{"model": "spectrogram enhancement model", "dataset": "synthesised sound scenes: up to three everyday sounds over a background", "train_examples": 26041, "n_mels": 64, "hop_length": 160, "input": "log_mel", "win_length": 512, "task": "enhancement", "loss": "l1", "arch": "unet", "norm": "batchnorm", "hidden_act": "silu", "pixel_unshuffle": 2, "widths": [96, 96, 192, 384], "blocks_per_level": 2, "block": "plain", "attention": false, "upsampling": "pixel_shuffle", "init": "kaiming_normal", "optimizer": "adamw", "learning_rate": 0.0011, "beta1": 0.9, "beta2": 0.95, "eps": 1e-06, "ema_decay": 0.995, "max_steps": 16900, "batch_size": 128, "epochs": 83.1, "lr_schedule": "cosine", "final_lr_fraction": 0, "warmup_steps": 840, "weight_decay": 0.2}
Rows from block 9 of a small spectrogram enhancement model, named by matrix and row number. Each number is 500 + 25 x the weight over its row's rms, rounded and kept within 0 to 999. All counts start at 0. Numbers have three digits each. After the name is the row's rms in percent of the matrix's.
After each channel's rows are labels from the 100 clips, of 14976, where the channel reaches its highest value: "lies over" is the class under the peak. Only what is clearly more common there than usual is listed. The data: synthesised sound scenes: up to three everyday sounds over a background. In brackets: how many of the 100.
# conv: 3x3 conv (model.decb.0.1.conv.weight, 192x192x3x3, each kernel summed), inputs 96-191

conv.10 075:456440470486464476526480452501511574493497485474534486494481491486527496458502465524503499501487474514501501522479472492522509501472452524503512519456467444520477506512487504463442441439495510491478469481479490526507502505509504490501493480484488475508474484439493527450464453474427466456
lies over: drum roll (41)

conv.38 130:504504468472500497489514493482514430449486466498507502515550466469544509493465483476511511488486488505468477513497526523526479483486519494504522522484510531507507512497490485517524486507502487488497506510494510505496511502464477487513555506498483498473492494538520465494482576478509489516
lies over: car passing (25)

conv.34 126:522504522495483505482529519383494497489493542493540483512486518486480470517503476540463455510493510470476472537518519491485437547496497510514451471494515515530493522490514476485507515508487513488503487491498487525479497515506486409480514539518502477516473507520469500444522508481511503529
lies over: fly buzzing (37)

conv.1 123:478510507463511515465530496491508409488491475497497486518558494456470499490495509455510493506508462497486475501465494495520480536510493473459500458492520489507510529504470501487497491525471490497482532473481503509457534519431469480495529482470509496509486499522541510522482527511535462507
lies over: car passing (54); whoosh (27)

conv.13 087:442461495487459489521471455554505511493487479495509477495508491507496455491482481524495477552474482494511525522483450477538518487477434531484499535492481443499466506511493521489481487438483523524482491498465484501522493498494488548524491514510494467493475460474541504511442451497448448463
lies over: car passing (46)

conv.49 133:523511465484505503485519501496479464472433520473536433459514523532567475483477494499529477520501489467479486525478506492468459485505495507533490485488515515462505482444480539524511460514517494506494507520521496474533492469494461504479480523474466527463507502480480531453497486502513527496
lies over: spray hiss (35)

conv.189 137:508511506482515460490500517469501439504485485490489438478484480491528511466486485483545450466496466448521462489514518476466490437503499517538490501497505501503471471458507465498487495495482458491476509468494524466524547471463489524497514499536493499499511494500479501507514481490504497527
lies over: thunder (55)

conv.162 078:478425501519517483521487460484445495475562559485482508517479466458525524482528472513474520520479458495501513513496497484511488527500465474522502528501459517506471500479516486512461496415494488454502520483499458497495524482490504479467508491489512480511460484413500490472524446471419474492
lies over: car passing (36)

conv.182 058:463422497524484470478523488488514477507523505483559500470468500450513480472531475506466499529456461524509495515498473498508501516495481469504498541503456517514460490479485515528453483445486527487485486477495494506484504487503495489474479464490498470498467488411533515416510468474450486454
lies over: drum roll (30)

conv.185 106:519534509470528475482509519510486444485528509480516447481581492510483484505482481489552508469516495460458478496491466514526455500496491546517495524486497488479525524457474490536516537519475523486490490521517505510507500487447437496490469481481449497534514497514516557486492510492488464499
lies over: car passing (32)

conv.68 127:481525475484511497476500513517458455518499494526519502515572499507466524473486487489539504475505456495499484501472540488509505473500491461501441499456493525447542521492454443514520487523486505505495504514490479487506506465456485507509487487476478526501468500507533516497541502505536484479
lies over: whoosh (27)

conv.40 068:465436455495480496500471471467525539448439486462510476521519496493503476501474508497532482476468504516484502491486460520522500532467472540471512533509471456534492477522461474502489462453487513496473490505460503534468494484508517454492486477518489502479470484474510536460465492470441499452
lies over: drum roll (25)

conv.61 088:445417480508506458499522462508470497474488474483570501513504509481497474517501468508541473500469492524501498488490470502525519505492462498479504546490443516504475460515478504501480476426455514503463490488456483524484520484507504487499500477516493481498483472453521498467467461488439488435
lies over: drum roll (32)

conv.75 141:525495452511502475460481511476469557501523499514521492495526517516469513507507512472552514482471528520476499475520551461528476501511517462495479510481528509482508412469473529456505512484502523472478465510498503506502516512489479492474479522479463514427507501495492507472512472484505500510
lies over: spray hiss (30)

conv.15 082:464435487503508493487481466539477525466518483488534494500452496498514512489497476514491505509455462506512463538466469480548505493488459472524518543458485494508485512496508534498487481447498561465498494489495474517513526512508505504489508500516499454475457472459530519469487460478442464472
lies over: drum roll (33)

conv.30 124:526503484487500538459503512525444397502501436474479471507515478496505504475485501508512483477486496492498481507501483513511503453493506508511522530465481507501449479507497519508519504501484526496515445488504509473515514498495491518519506478466481476499522471485486514499565433496491521500
lies over: explosion (28)

conv.12 138:506506463464506518491542502473467482475531528470540462520523499498479478492510511498556497492513505462439450529529499517546449509496496468504504511474501512466508538468464535497512500506489517496490496478490487501494491490414455470505496511470468508509511500531508512457521496502502488550
lies over: spray hiss (32)

conv.120 089:493450497481470525505486445507462522467464532475498490508507474493513469503472458504538495471478501519485474506469493488503519549465458515511507504466477508515505488506467472480482460441461468471475483480453476521504516486524518489472483524480499491508469487450492487530476490456447472502
lies over: drum roll (25)

conv.125 086:481434510519494491506477470481485524490500469489568496491449473491488510499519464514521505450466470527492491504462471485504514472464465501550498517457461510505468500494492523468477470456485510458485486477457479506498506504511497487499515479463497456511473457461516511483511451461447472490
lies over: drum roll (33)

conv.16 107:485503544541478519573535492493502496558532503457482461506541490507486485491479508503524502479523501460482501470512464482557486457514499505524546415477494453488476524487493507483500509500480514536493477497489504486479522509495505494498498532526495480493515491528481536531477495519500482443
lies over: church bell (29)

conv.5 137:522510516525489507507512485403488472448507527494519484498491483472488494470522501468496517508512499426468477507521543497489432553491508522473477458512478473517527490496505515490520497501502472495511510500494495492455489506498464391484492507498498476508496484503498523450550512493529498487
lies over: fly buzzing (59)

conv.4 120:507517463460485464484490524539508469511529468491535479490568460494496485475483533480512447484495469462505509504494501484546469497474516494493514463522519469500501515472475516472496493520484493513470530508500544444504488507505474483521503508471502528461471507531528542524504538521509489493
lies over: car passing (58)

conv.55 136:528500477481501518459523501487433500482459516477563501512503481539467489538500494530533492526488516502471501458536520483522471485492498507511534506504503529477452508492505564497493494508489533486513477497500487508540490459489476486516482479499482501461482490496486518448508462500514493528
lies over: drum roll (37)

conv.109 109:437535481532511519561509526480458475472497503531489528489529485463474451526514497455470498475501495479493509495481486520452499487504490486519474480505532486462524541483503465558503515492502508506489518521522514493473509471488490488524485508534518497533502458502517533504438515525487511503
lies over: whoosh (56)

conv.178 122:504526496511469532491483551504460481495501474484524489539493479490543499492548499469497502481518477495497509489475510483452478452495508490499469474489474537483507522497495476576516493507486498501527523485502481468481512498468507488544494478504511501534515480543510512485487546502533482543
lies over: fly buzzing (81)

conv.97 126:527523510483502449504511500454483528491499536470511527490515489458492487461456511483537471500533499482498458465532537487504476501495513524490478488511518512495536432485517467503499466524461490487489495498525501471526522494513507441497489524513523516425509518500410533474500503510515509541
lies over: drum roll (88)

conv.36 083:467451498482508514485494493543476456504533531467479488482476496467535480476495458548444505575483447480508489506511483489519485493496488485521470495519499483509485483486520512516450474447478513460492469497503490502502501484491496483464475459487504487500465507400519503493501463464446481497
lies over: car passing (33)

conv.69 107:475463491515505448507474451507453494517526518452502511504518484494505482458482436486501488548467464491498496483483468460503487500471467514485495528482462489487476496487518483507475516441488487442484526478511456502526511448473496477500480488478507480488469479460501506477470455479450515478
lies over: snoring (38)